config = dict(
    arch='vit',
    expert_mlp_ratio=1,
    width=320,
    mixing='mixup',
    eps=1e-08,
    adamw_lr_other_params=0.0015,
)
Rows from block 2, named by matrix and row number. Rows with one number belong to one attention dimension. Each number is 500 + 50 x the weight over its row's rms, rounded and kept within 0 to 999. All counts start at 0. Numbers have three digits each. After the name is the row's rms in percent of the matrix's.
# v: attention query, key and value (stacked) (model.blocks.2.attn.qkv.weight, 960x320, the v third), inputs 192-255
# proj: attention output (model.blocks.2.attn.proj.weight, 320x320, transposed), outputs 192-255
v.72 111:492512564578513569514478506492453534594515535493499423530517554524497542572458478555526619458581436452397492436481566399536546483538501562516452490428506608557333548522546435501512511572563509
v.73 095:531488506501436485562551503450473461492453493523435515420589489495450592535464470508423514503474534485567577471441567520356464505409510437490593518468516519511456515543469459496510551531517468
v.74 106:534466488423531434474516455477528370446484444484549529492517473505556479476475579455512641493474539562506474537555530585435448513431492492417441632418474452479461516522427469555501538487506465
v.75 108:478445428459420547494543494509425543477552468397538471463505480508424521459538456512572612542481492526415543573394574443536408466543525514457402533546558514524517443491572463536463454500507521
v.76 086:545544483529527364547490518538525509468468516497515504423560579548402605489451488453501511548502508529561411548482582473592530559471548552554404453432508456552494536550549553513505584449466486
v.77 102:568460401550509455535505490493466451548419461513518550465543547480537508606470515431566596473417496468483578449477429560554499471532517526563539490438416508553518619444577485604534504556531469
v.78 116:520477456455459464434516500498436533500503473497508598479489540523565488525471589532519567532389534496482518437472567538475512486513484572441464590506502515573528442485511494453506483556467525
v.79 092:429519480522526470475563441579428417387451506518532401438499449511462524510540534423465495552497593528436483453486509455414458498456501517471515486506489397427559447458509520592475501532529534
v.80 101:554482467455436496526533426492446543434531406424440457458555529473494503425569403497436477476550527530379566499473499619507395456531618451557443516434505390444517479459544551440544479516470505
v.81 107:509513491531501480502538564534386503538573528482570621544491515503494468520452470488455499459508536589515561496481553490462476448531478540456512562483580523512430567432492491491418487497488480
v.82 102:533489473484408558408484509496548529549549522472416558518550487543479544543441452482589483574496480541465521565501465447585520497552460618412603430469490483427465530463545481483582491512505458
v.83 110:475478451530491431538537450619516428484484482504506569540572515538506493428540527479460554569414449505535511593492567431549398446485453516536497487537509469562567397520486516503495437438459528
v.84 106:540515528567464509599432534401497529552521595467504563566564515399464493477572531511502538506484587513472531457463588464469604424489574451518499509445534535531502512572536418448533486424472430
v.85 107:503530478533547416503442499441454448517429531453495517405442536590506525452497548519428437474530521459465429569512427594584425536579542441458516472443443563476526500479493608485520526558489516
v.86 112:491508484451492557636464511530579443557583490567467440512478546507457507348450498594501525534466479460459494499496556451518438563487441514565507517509534560527409471532501472522437460523478545
v.87 101:541516504443397537466504402494481486480584487443539554477482644455477549421532545549560550449461521498460548524494444440517592523483498480516441442508607499478472484516489456452513461505484419
v.88 103:400524583347446546511494503462480514524583560487521520406473412527562455528399532522459471508510534516385460515474536543448484572596462557502428526425488533429493422493522497533490472473588493
v.89 097:465536531534555481508530485521568480539470499450508359462570539561555488586424478530492522496536484539521443510476505481500450540504498482503429564519566533515517595559428461548448491484442493
v.90 099:494511459543593528479475565427504470519483538506473523463466490514543517580497390538517535496494606508584500476440580441428499581592550524559458524533573543515423545531598488581505491491427477
v.91 118:474563524378510506498522442505361506482514429492444522498537482520515522508507518512438474534509555531494452449546460604450549513496513586440531476508443505543532447534480588525464439534535579
v.92 106:547483511571527474538464508523497423602400561536479518567523490566505441515487607573486460531507481508480529455548485498487581471562512405526529565514513506520437497430546564447526552459537562
v.93 096:454541475512572510517561526510557531517613486522490390471436438568482544456494528497425581578472448412590524487558554628612488481485517539490526484488526482545499564495512481535489478548463452
v.94 106:500523509432468529588533439509457504429518425507481479459510475554434463461500553405391442479515413455507479568564424491541561563449512490541429441531542516493458537577465495419560500456478493
v.95 106:564526481470488532535569543496593463502500517475516429562515562510455578423469490432454448418536416487418425429495557476543441506484521492442445460500575514419438603551610450509471481523430480
v.96 107:507432478543508520433397536467513477577509409510423452450537489437522520422487487544555561504533433442566447454555497551520528441506511498482511578608519488469448566462484591465492536521439485
v.97 099:494487507511448482515531506463506462527567437505522539513525524461450463562495383571529504545495523429495572462490487416486604493407527549540539545555470382565560511552447513564503445548501498
v.98 099:496509547583466556498543447540531624538559559555549490519560548467527530455460554492582682484535485550426489515454439436485449487479579514518467486522550442492438534526476379470499425487467525
v.99 111:496488473595489450516402618553494507429475428635562506529504544496575525514458485551483516494440454443445492427475404483537444441504496476569509483397490491578514511480557579466452525529528515
v.100 101:481526504431468530444459521503432557500454499539450467498453437490555510465554466495413496465553463392606535491450474580540469457513464528520578451452426488474479512590455536489493518481538459
v.101 104:528562561403502441502390432418530470441492469371447467457553512473463488496421519525618516485490474450497549510452528499489420485512482540631491555452552459477453499486499469498488455451476533
v.102 101:505496447513471534456459470452442522457531519486561527484561592458443455510526552479553450607416482508498552460456582560519504510437436437496464420532495586564487520490474621499489457494529432
v.103 107:391461410533395659494481497462446502535610546475465518477462403608533499449488596541471442491540467475588534449546533575403488439614490574386568518570470559456540514484504528541365513449481567
v.104 111:447560530516483465395464602452416469536562449543509449553575472417408483566473448530582477614489510559507398464483505512546537517485545492416441542571507465514422460476500470496476527517579530
v.105 101:469417488520425530541544437519458536495532470413536525515416484492439460511541543613459573596458503506515528512429476501465533514500493524542497448442519513486502592517507514521451531426413478
v.106 112:458413410559492499427478443487575621590450544517472552582519401486556534479522542486477532483529518502507458529453408503465450452473580485540590473463399461509540467416456495578512503478571424
v.107 105:538521495586531533618540544603544477485458539488436477526511505495455545548470466443399524443556402530445481513538600430466431500539565424481596493435548596440510483496440563436480486455496472
v.108 110:535434513412482633464494532455505443453529568515440496573570506494496507570507552490531425488478473503560603409463549520464526437456506532499456518572428461564453470511518505524576415490505489
v.109 111:557548428485497512557420519494494537484544414328433429424439494496480452505528512498514527549533592448462441468572474510496544608497531476492531523576538414479571441425467512562475508487478591
v.110 098:499518404476473470512501474476509585545552509532486507423380393510508560521522469445482453441516510417432519508521492539476518515580564442477506449493549585485508591552526410523578538492443521
v.111 095:491404385471585509524508529540454481518431443489451451488527527428509437475486479461530419458477518464578527475500451438534501523535476594446427514463389433521467501530461529543432476511428563
v.112 102:478492541441513388508498545383399549517563580487489482462527538401501402510482471409442486443445575491541503463489548509472453428491500437572615438539519521490490499530502539506521501471505409
v.113 101:499625569508537459426456442522417569530343520450454515581441610479530503516502571547503478523492571573589438484389540544502529507545493504540494453462437520409431569543457400525477457515471436
v.114 107:591532574491609404540463459482501460585516532474558551573534500558489501474518512515496574583552640514419441451553576502472547552507478484505535474503575467547500486621461465543424494484605534
v.115 110:475465490559516481449404526479499475369547482541430497505447492494494448472576568605483526502564519477518542427573503459630550483449454509587507524466582457589510462491560422503584505495545517
v.116 094:469474448478504555535496588554417489403442437453434480532498418445466473510501384486510531501532523515547520526509563523480460565414479492471450534554559514590448426496575494478410587481541483
v.117 097:541406586474565524421481503496549473557462513390541538473434632535518608531496536544489538470430560480421460481462522556514541426471491530579423438500487498461414433536465468410464439503485484
v.118 106:431492453480471647509454496383454415496447424521480493462487566567469387611519522568495472427540450483416534573536558518595506506481463526457492517456570590541473490514558550490478466511569589
v.119 103:401463446441500442590480459524547496547491626499406462533489567524428561482471622537530506428540448491477494513525569507491469441579486521530500497485496471516503431431541566482468527470570458
v.120 097:439446513507488428412546418474533467465512532476584517423591519543557472421507533410572487431470510564455507461440441422572511528539537570537448484513401467480593512525491600502529453514491459
v.121 102:417480488543491519488542470507536494399492496543530539466478544523522517490448583534542423422501463430530452544485431525527515470439581456534468473466452565484383528523429558491522476518479513
v.122 104:607438497498499550593476469508516471418426450455527458548447526533531454532544424454489474505517344471453525570493518550460479502456478465538532517460593551458544427569548448489514548538505543
v.123 111:456401462521431556484489518487495503430472484468535551560533581488477457446438447488526457492540466473504557504597500501455464474517587543414579513547479529438539535551523570516518438552413490
v.124 105:516451516543432497454550453510609539515467529441556529439503573559546412533554379465509483469488523419632511516543551523616538478504447460506561516446522539471528548593482523494477477480513558
v.125 110:559485497437566456484464498446442460552451464477429523439474493459503421468517489582509431444568545464500470487505532505529523605547517596456501503482517445427520582548477501485476447506582501
v.126 109:524476438605462455509500433541573471548508556396537493408562498570540466482570495442529490550480415539582469552489476497583394462514491375470558618545433540553481558399540576425565542430542491
v.127 095:546450592453540435436555517524546520534495536523502494405580470419416542476525555370487534469448571515520425482493490453533496485614481507522613489431460458479579584515486506448550470443507490
v.128 097:499479465576487460496531528490513427468457518544561475586462544567498543515390490477544418439487539452531493507515472483483528452568516551496567457469482560523455483525435558431376497595408497
v.129 089:493397469500485553546498522484541466517594416603468448472480566507528479538507458585431522475457419490533544463462469560444560494470502531449515439582510527591550487401539492476531363477437568
v.130 099:512411484559519487455657409530455533488559556495653428522481481457548429513553523576526573507493481534419555595487576474564523529507480534530495524563533420554494407588444636480474527565497514
v.131 090:481472507461403486665536516436593519495455500562461479481577555452458549498455477461509450464529486574476536505576508535587546628506486498554554492452545532440524507541514531417465555488486521
v.132 090:521504547459494498588519536444457450526454563518537525533411549577504498528505523485474483524474493484513486514509541514414519496585420541514635560485511544437475454598540477491489458476511495
v.133 108:412549460519467419513584428435451460523566498474373497559421491569426513407503445462534441486588571431488395450513486416474524564516518414473492527480486532515488366579581418562534481487482485
v.134 103:572546503547414454514425558503567415472516469437411510537471506432462547435429519444439418535495415540432440411591554504491597398536499468524444495382496487497516539505457526579579502520447502
v.135 097:558455504575473562541555452471476535554507488567486489447492467490608485459529576433459559573482562420544388489567486420518427592434562529500497544530553474546480529512489423518689551504545494
v.136 103:504514518494580524528366535496460483551517509492539555473492462590455471481423499442441441405485565517471548445466473539466490443522425507637512465521522544543577431537566482508437493528445564
v.137 086:500492437472580622528457487457493471459473550526590592545503514525543535449494330476557464504440505474581472534500465515506533539402514453443522569469502439493423476533469550482428534411516458
v.138 085:536471620559488509497392497502469552500534510561461486477612560503527540514425521452450506472549534484477451454588421571548596498520504502581529504501507524464587527566488581594546515488411579
v.139 098:513490472524575543386470483478450530485485571490525482478511482468486521463505566528474388428485405536472549495453526582483496437552672581499493471524471508504492534469507475474456526554627429
v.140 094:551452534451491561474393499562490489585569429590468421532365453443499503470518570456460412429569359358462549502501574493446397468500525550485466546515514526512489524538523477522486555556566551
v.141 086:458593523502425428529460490492495413530393483456477467489563450511555533447480518525588386530566547565509494480490520493517445477474566493466463527551482498483550483539449435473636487368533598
v.142 097:501576568558474556594486622437492480447433516551529527515422502516428388532518517585519495533495485472544597430447460481533485526526569538496452567403546496499530524543614481483512447496504514
v.143 091:412557454543533472457520568478416486512488503530499560463480573574544492571458435483536535519450502503502427502503541547545571543565462547492460534495522529532478460513481516556467454578546525
v.144 098:510514517555515480461461458471518447476536450524504492501401507560629535452493500530546439456479477509538530534489505490376566507512509578486426520540491598536591554535551464489387484472503444
v.145 113:394453526490500445388448562528601468398571605447547603580571552530453588503504507539463532493536548508416554521580564484464562476536491471527567537606504427510461583488293497427413473575432586
v.146 093:509542503498525445531526564512547482550512498449568474521430594508443559470494438450502565527511439428442551531486558509540640493463384577528536449473503533492534538438459468467509505403585556
v.147 093:469498490559584520489561462509531595532542552424477404507511477453447573493556471496557614582488578485511460508468432480460531493614492472504512516455518531480441513457494511495464489495502415
v.148 102:497549445436422510496524528397489419509460498549546547550564462472474415521553379525499454446505483444548542561534498480520454524467495540542459599459474509629519368557555556422569565533548552
v.149 088:536578495455423421553494498456448535469488491526470489471463527464478458449462457563471558555495528480524537455488464572508454514497452577509545396551557556474575399444542400481506397489496444
v.150 097:530481514549503445512615511485490466491483526450412507619443606571417504505532507525509577493526527533518396531539560415464588466419392453474526499447430510519450535557483498524544599567472497
v.151 089:518475525519437545512487482481494497470568409508431540582465384523502526403472468478458565565461454388475443481542454556462537504442472466491505533533382487523517487498599487468588499448527541
v.152 094:501467486546459511444443451500508563502538476468474543530609513548562573541460487610513485498457570498388541562528497537515577496451578508468476512447572429422480451484514493485481543497482461
v.153 094:524503499542463474537463371479555623433401487497500456479400498495555569454473601490428541453471490450448488440436504408510548505475494467503493531582449472489534505470479406534592458500494538
v.154 093:548523484440539480472510503448504555539445415516562470592514498492438516490398553527497431547525475452539559535526473490500411428601535534515445453518484531609589507536467508503443529416420513
v.155 097:520497533453526471484380551552517490452547526494589535516543508547493592466482457547438488417436524605549469524480480526466437492493522524615521425413623530490503497448534449507454543517499486
v.156 092:504527493489429470512496461498445581572427544523616438506527449466605541564376492457566545536490452516578473510445463504517509493531500527507493494522480531492547576562462469441671493479537510
v.157 105:375546526527430503409554478438433498513496473456508476543465430506514531460623610464450575559556500489496525490452638552516391520504455532437461511445548502495475506514539485396499550544558409
v.158 095:414629534496582460613677450448469544524458546554553380498480503494561455519532482458472513522522496509514521545489453566470429552521484449446480521488545434604553540512481432481613553545527430
v.159 101:466541441473565476499461461466531574559461409535471499438389485471510427513503483413498464517521444481550541538501495538432473516477554460518488535549562536459466519541556500503568426476577399
v.160 083:474572559433523576553513493419477410464476453559504585535556506580413430573503584485365539516525458464540426581495461469496488467627572590470502451511485396490546456579515404602520515506494471
v.161 092:541524528512581484466570476465480566546486467468495419427454583495457409567515542425363541460494496512551533517493576484434435434575501521502505452505484522501460557529491530532503442497536480
v.162 090:382467520484511488393552531524610470481427491436473522508454496503505523443535514544501516626502580551528563545521467548475510419522473412527481478419469524494468611505578472469526521501569515
v.163 091:541473528577513476448482463565503467519457483389495466540561574587558515506414465487497520482467508523497487518542562526490508542475431412536591437449470560463552433457381582564474437430441564
v.164 087:468486522431545512433467453501586456571563518501566528468574492420451497494545491471469534502545534460484399625553458600579437562445487465483541510509426495539486509456543489517517497479539550
v.165 094:524432588396475436490564485475468485538510476398573450569581492450524414463445522570470548527464451458563564547475549546445490620476423439445477452508545549477490426559624428351458566508490469
v.166 088:432507521452466567514497422507459556526548521473469517476580469556392567626502559499481431526456507509566556516506534456390514478487464437595473504584482559520505491577473409502596497537512491
v.167 085:491611573435572494501484412499536444548491524492448495572555401600471519451586558570435491494569509526495438525404482618499491478530460508498532518435514471555455488484568482548445499475485526
v.168 091:449395417522470496458454463510472527524498613542489471410483477502478477416522490468540514530484488454524424488441518529540464451477507475520494563572433549499467474549445618536518617498507516
v.169 088:465459494472544420485590561576430551540434511615605476511489479496542424429507443448581465563495601403513523483566526516508556480425527484531457517483540528514472456569407541509549541700504471
proj.72 094:546528522504531522517436558511454554569549481578512517539500468520502586509548490588517428467581471444470369436381562432482530549514540429436535564532514453532539548413516551471493550579489561
proj.73 097:493511469482440524425421527542589584542551443470467469553395456537509469457565477514503442478572543438495471501498503413503515494518501494518498455467430427427549516485529522496489460459410499
proj.74 101:591457527490447486491496581504559540504487513518379488585501544410548444547517484593515503529535555481583577456404442442528513491504490492479626498526479453559507498544564424486478466492463469
proj.75 099:465512463540495441497437579503563501572542480597487333593525506524565441514535574509495526568472461566487500465543500505493541465449542556610500436548534483469564504513509550561568491545501573
proj.76 095:518473463524472483499520533549438448455499393504436483548453512400506575516522480437590499454476522491470614498455512442492578552431373417499488403514430477502507559500485447512548519497587516
proj.77 094:448495467429451554456595569464495485523477529558514422473562477451457554545494490465461514585509479625583450502619546480408510441545517542437466546429418435622480493548443554446492506445452470
proj.78 103:485458462495500497459571641570606432526515538509550496491526513484511557383498426332570411449538541561647473524529459539474432515544461558521511519529511475554499516543434462532515465477638505
proj.79 094:434524508482558604577461494482574450490496493512485612451535595504494506440486535440474608503462487474477548501487545464538466524436464483515463488525494447529419474448453607513523456437478540
proj.80 098:532508539468470551474569511478509567505539551533466552465447561507605456557431501522449485508611569452556578552558530435395433591498487505543571483524558552532509502577492479534568464555476452
proj.81 102:505440512544502471555423512416439505501476466514461460456597525500513492466475436474525480492490463516506509478468525505458499404462490386500412478493550484469405601538497486530483549479397411
proj.82 100:512572476477528500516462425440478408473460498603528518372472458446448491555515548524479502427469528599599464453560475455527482411458560545503482466481478564546507528469430467530522581599481476
proj.83 110:530558526586443503426514543531457407394586498554506508547518457538525495425516403498507560470460529539534487481454480456510419427518402505429460522511493487427547538469576505520562472555409449
proj.84 092:612555570524464454555629438488503473543541486503414485464459547450569470497512472416543468609452496566498468548458407446534473507433566407560523492544543470411534434498538482554513561478554554
proj.85 103:565427475415479512465544599490528436562445471548395478564536548447496534553537437531505486509503492517437526402443576511536588501470472486505460424462457471518419550481337448444505447458596477
proj.86 098:502577506519506585607567460484395503529538428485574408497508530565474441586502483470432511541546447502385593414455508502526465503457505527375439499437550527480532485477536512450516531597528490
proj.87 102:491436365510527463486492466431603398406524432637520560503531508484526448520535425420469526494467492403511494583533495456490439454478442545383537510515398609396538454530523570487461456444489462
proj.88 096:458440516514555470536438515542479567480522527505658454539477548573487466513518500514596539460486481411567441575496517459498545548456536444528493517453544492462520552432494419553559406631477446
proj.89 090:550517537524501530502449526473428522569502488481475414558464546540579398500492580492487520669474534458574503496531582547488633460546504414588506434431380384560427445391526544502580476511473495
proj.90 096:533455607577402527605459503484533473575657453513498586511526400512514571379490511533472621525431526531501445594536519497469477458523450543508491564469475457455477490521456571512521509471524527
proj.91 108:436496527481578425507475484460539476522488590487452560491471556473632426515494463467535492567393442462557616535616506458485414492488452549466576548486541584444512476478432475533517514500500507
proj.92 097:543568433423524499546546518476444468473541523410498556522469555492455456443539431504467503525495434489386456583437536476570579523517462417483519465456457464542411495487453441392497490498541458
proj.93 096:479529449586467520532437513548534605534431447390516504482425532601422454520443413554497484493539533482571437515531409458505494438495465431482501436465452544545490458512522544439437517611485495
proj.94 100:583501500580554493511519412437456480548476465630423535494564525491509363455486420529528465466571447408445490401561520529449425504506561506525487421451472485454493516527474441491494562528568457
proj.95 093:543462534588574499537467554454405551531503529435496581434522445521456505489507488541476476475460515511418458513459484484533539407457458443619554537495465452568556519548456573520413502523478501
proj.96 097:409463423477414476561545428469490536500461529509518599565478512511528460433481523626500482440611628511495467531447522452444415456514460520528393519476520488426467531518471517490566552525545493
proj.97 095:511508465500469523475353391475495515478546649512524420501538502439504576494484462508508523544472453543545527580535464555513576505579398508433560411515531676506512517524482515528561584516507602
proj.98 101:437473549446463529436526499522552492541422475491494459528439567553479504488522505543542455457567544515606537460494460558433499581514474400559595518480414446481533490488512576425483465475472471
proj.99 104:486533582516508552450586503597497606479587575443463524551494485512471381491461547494490535492457478621554531484482525513552521433483469575513522490430499476571489360518541543492469453528458523
proj.100 093:549523436433505467638520509513469430512446559532494488570489526523473497492435536580507465495478505619559631480487489447546398490550563527525461418621544440482466565499542466591636542591553465
proj.101 104:505511412510449454559471489509512583549526505463499524534515476526530491493572546510462550500526528501473481504452550410398562527526506439497462536540544494491481522466580518466448484485452509
proj.102 096:583472464413458510442437473491486567464474533590462455544517567472496480511498544540555517508490464519498547493506457570517452477538564493493504513466530512450404426490439536390427495504411464
proj.103 098:508406391515543476533484517618487470433528581669452483466595511491521451560513420504586535498395497526519466601529471372482519500476592531486504461503491480453520424502546554494513485472505589
proj.104 103:610503554423419551580535434597586510523475538475370530424505565448569564479485527582465526384550449451456532404487448530553481481482515476506595486554504484406493499504495478330558507459431535
proj.105 100:480520512486483507415490470544515515530525462495458572454485448454483481545509528493516599523488506445517514576517549476491481478460434530510505497557500498499496463494580421462484530495480536
proj.106 107:496531586531539547546450567504477373489493407506471474523457443524489449527520519512491535395574458515463481538509531472523516458535451349463459533514583517511507529514475539496547567554608537
proj.107 099:507401499471420531458569480572465562477462525588405542549443475439510465467580536462595533532453441503559498505549493426444451464541461502508463484483539488403517517460503530594583506631547531
proj.108 099:428514455544500450550493390525391511474486458548551452461508482506508542502585485582560516452522494507423487517413504559537559532506543528497416405406478498409546525443569582521593480473473522
proj.109 102:492488523516451505479531460537466527478512541471545548520548426550366373518402583488509470429485504552471601531481538488505528514521473447497443497524607518420392476486555460406572510489546483
proj.110 101:564404489533480504516607479480516494538470591558547557506519563443490540406494605491405426542461603507494539515541451475456395570471406496546495542479449417464519355514529526530432557509485483
proj.111 093:499558417496434541537595472501525499519532474402542532531521488632508501482357402547542464489573495469494453503498559439475558427480549459480436447506500492521530588568510475563439585487492491
proj.112 093:596460503568475546477531415426546435576501491336507511489453535530446550559556469564512518470463442486494561522479432511552529464443562477410465513512398430472615488501485408511588507579479521
proj.113 095:473446535406539412394489436538480518584526568568538432496568571484555502584535432539433518485499514389535540456422575528499573446443454449570516543588511578512533515489492438509498475590555578
proj.114 097:455611529448510519462564556613599579546517533414455540522475457563492541413438484536512601437545509524558460534483544454452534544554601464456552509511452463435471464463493439470601516480469485
proj.115 100:453535412494507546552474529483602531509460499432451570435587397423490532460311527525542453424419537528501546446580572380484574487448501477510530578539491456548459471490409567467498539443508501
proj.116 089:502523460549414484503531500428440484536492436487457399495462476582442598515523563421553442501476445484386507543517465502508502487471543488551515503408440454473553495368516472499426510482499496
proj.117 100:532566548581510529441522415553559473475605469554541521555476468488510515514433432473483475589486570545590662494525524446468442449504506507568498508445481469520583509458470445566449502501445496
proj.118 103:542391535426469521485595505499511461532594466500442512489439515528456493451458544491558528443528515505520483531444466565496509532587401516581387450497532464530505490483526456465509505539462519
proj.119 094:549502520531508535507546491406465426478497439489491567443581554508502511515536485591538616472475448470514417504506570508488546508538475442452587531520531462479530473572560610461459579505546559
proj.120 093:491487386560449505577591517604468424516497522551512516585504497552464483513425517516539504575517463452598485516543486494533460495456525484375604522487458469590552465516519498541540299496465564
proj.121 096:518446403516487591418452527519434459453436522485530364492488486391532455461555549478515499560434579581485467462492494472459485560459466464478520471468474482465397491489488516460430446462471429
proj.122 098:487502552559560569537446463550548527574509460537563537519578477587462441449447474476510549460493513499556539535552452486489546521505492552513532551452383554427573534496445510523516538564487459
proj.123 099:529470471458585474479476424408525574517585469561453467487426479476489492522514549510528446513477486456467459553460528542559540480432561477504478449430563521491551492486447525535422487496536501
proj.124 097:539479494467422464436476540524468401620513424546429434452443474493504499413603573447451490555515510536563556515493526493465600530409491504474509454526579538533474520525513480546542528505514429
proj.125 097:454564521449451477477487516540521446489559561480572539518467486462491463470423469484488501497458470437510539485501508470493495519444597425596522547503504489490446484525555462416545379463434480
proj.126 098:553507486542511465430466529498478531493578467460457523470489434386503499506432519556570434554559536518505440499462479473582601515479417582445455491541429478454535468510480458588496435664527442
proj.127 093:515473530516503561577508460540464491552513478507544455484494508580520509550493503542519407474392520504471487569472532520575557508380533458578444445473482559474493519551468492627396523459512483
proj.128 098:459460562529506492524384425527489590489498528495510496494448545477534493550509558599487535476566448523584428461511562506487541518410542547541429534492500432536497559513529434505572525526434565
proj.129 095:433513454447533429503470566518430442498449616459475584597459499504529479544541557542526418550535449391464461524544458408531394512452490494489530567519524391490469500534515564431499519425468320
proj.130 096:458509524563493546452431470547526473562443398524461513401419543498466506452467472472503472482529459644585416439575443504491595450489506477416565396451518514410604423539459493477495486423430507
proj.131 093:452520534477487539510503481582522573483590520430516474551461532455474499379457506439521476585608544457567398555515620507580510462535443517562435520428457506481544502424493468557482474458535484
proj.132 092:507505566569447522511536466481536529488542453482537422513495554452511502468576582508529386515545559535433497561522462484479567560513511479550468503470478502520523524457516475601529588487385445
proj.133 108:565489576543411530591550494526603585512461448531503461520555487527525560547514441504432543479441522594463477412401486575450490533570500542525462405492549550475503445488482576508522513448443480
proj.134 105:435489473479529465522554458527547519589566445526501564378524520551504559497511470516451539519509463456576566485331502457509410510543554568440474548473559520504447485425549531504561513537561468
proj.135 089:411495525511521552488550529467485511373535356512484535466498531493525510514556495560456531546482468494493598533494595379542556521482520474453514466452524459446520528540543526492493447540405501
proj.136 107:524493518517516505442500463502565503419528536476441464410484465503518552429570470521426491473549532447541564445473467464567478512465592456433454540588449426572534430539530458483497441396528465
proj.137 091:506473553549523413430510544453504472454527495475505444557432479531510430525440529512483569497503460447546543532380601468412445474552391405481506495447488558514532466433544548510448407430502490
proj.138 087:449499474489493515467413630542495498490483431472508534487397461523472475590482541599499528438594375473663541541517536439440496523486512590435429574477457493555506444537503479504429480492464589
proj.139 100:471560492505564475557559500521465472486473491523535506508506517494422531466459457589573553517505554531485514441501466498512579474507416483400433537493497447475410551458487529563512477435530448
proj.140 095:478531454493523478563498396543530516565500513508547584458476589554356425441465468521499502522495523628495526539520441556444481391492535552559554515524547494538563438473499423505576423534388566
proj.141 094:496523375529472573531585516555478486453470513517353466476568453491478522514498505489488530582464484508562453513549432528410514516448543557461493480529551540559534495557575542497523583561575471
proj.142 097:491468534430527501396460464446517494445470543538510510476524516497455642469511563467534564545471495431524518556539535525504571401513500525465522467461374567494510469577529500584609422501500468
proj.143 094:516438583468554441477489516528490558484489435462449429575576534523497518460423441511519392480507529518433383499537542452578411518451480529526515532513483534420527549485490502485450567474493543
proj.144 093:494531591508540544428417453573532468473467451470444538535558479396444535490490529489514453469579479500466454506533555455414548420433603491457561521505564366581434519505537529512479454493559461
proj.145 101:446589412451526592626457503447453560558502550576585369513499495435509482536476523413450494465485459511543462491499487478557460484486485558460469478462501477495463519399530431537497463470515409
proj.146 091:501467533528534471454538511461556548493561507463424477562486475509561406499542474586607524428463402620503458526491473499479489480457537496517406479554502528522544494455504397579478537558430554
proj.147 094:515479484508481523536539492544520523436469392596514512528524554474462557516418550551540520472482549473436531580469461561572542542489356452544494563551575516516536451454500528504541521550554508
proj.148 108:556469555506580479413528498478519443587465556497444532551480499571612516518490503488458476594534442655504678485525585487481461502495537506483557481553520535509588518474531390509456457519527442
proj.149 097:431494514516482457475491472483491495514555560393472524565456593548477600508508492472452511508571464497408529514431553538540546562378459490537472560494530485502439588519526522535473549466478438
proj.150 102:481517497521447500477490512536488526524512524538533440502461447528488511457522528501443395490390545497506573456492520501428487532568534515469449457451554450443515423462475443502530396464524479
proj.151 094:545523544509488414547495535540512488588467514420485421478433484491499482473392488534533530476515563631479478465434496547482445548516515609418503476520584464512371474401585480544494480420466521
proj.152 096:568521508479491500525482502514460518512391394448482465550463371461549464547485523442396487581432535562540437478563448510462522535563441409468499358378464474490547474534451592522516478552495547
proj.153 089:427472456458453459506561457474549392547533445440506501570463522448428590485579430515447537514491558432548489461501512546418569560512521590525435524465523460530430482530550565475517516500530581
proj.154 096:475545519505463423511502559484452499526622580427501575446551470577505507524480539562459520424519472603489514521602524518471607453381547499526421536553550510482523555502480453486508509497592414
proj.155 097:506488557547534496474593510436412508387482447493443645500506515511530512539510514435588453444565451481494532528472576469525405481398513507422485522460427513512547599498419557487539494435453523
proj.156 098:480525490495440484480535526384552471422578414441534559531507474434481437520533514526518424453516529497492434569416571500445513506584465488552510523463492571459467452523480527572471472529512426
proj.157 097:486389523553573561460503562497508613527473568436484495527612529553529442512419413492497591485449565509450470501503502483523563377459557467534532521577511453498467568547495514510502464520498579
proj.158 097:481434460429538471518513539471572412441613504482398510488549535494531462445565505432538433387463467455531436557526490526463539454507474552551560473420476531462481466559441538527478553496610615
proj.159 097:573502503458564544552503549544450472516492533442392489528525490466481492401494447564486503495669518578461483506488481458534500485514558441560524431455467495488449447499492546522445529547477599
proj.160 087:543492503518541497436458465492518509522411444500405453468448510470516509509460501443545515478532575683544452401452506543533403484459530498517497565459422491441501530476443535478436493490534499
proj.161 097:439451468463496506606530470482541407519592531521434463466497483473507526437553490562572505509539410478489482497589461557408474495475563488505484565450485539432579528462532575487495543559542478
proj.162 099:616480546613525491569513429436486503582464473585467488481514538520542460507547590492480475408490432481404550504477483388483496525463512484442484433653479465498565593468557440505463479491513519
proj.163 108:407507519469460530456371541503511494527537476473544534503448496452466542430477498423515463537492604503484439542424370493564502537528551583524417484447465503470507530477495442459512571540506533
proj.164 099:536551430468466469567558491530472484516441489454463522510543545504503487501504507489466555443490504493476411419444533496559478434514562477489450493510604443490444478530560506524495498510449340
proj.165 106:534470431608458453523586545559448467449462468544489484496477491545462548526555463456473440487455509578546494443528514449506465539499487533532531443485500512540418569403432546436471386478499445
proj.166 099:496542540494475517512517604501463437576460528523538516625472509460559451546434473587455418553499447499498494504548487494495455423496508440431573514492493509463432479522421487469443564573486550
proj.167 095:547425485599548505540503474479484549489454501496514490455463616482549561565539529548561579593455549467487583465518537521531525569552580504599551504544553435443520481593625530569460548426465522
proj.168 100:422576553486465471531498583520529505545533452562543487537520469463472491565475435479524448505420612543422484498462517592537495452482568483479500489496464542562529422526525466473507487576555424
proj.169 092:470357514523549499513419430435519510552574534477428520482578410573476548590545532509469475532465496533497489464455562526413441517553460434494538471405461438506437500411539474600578550391518612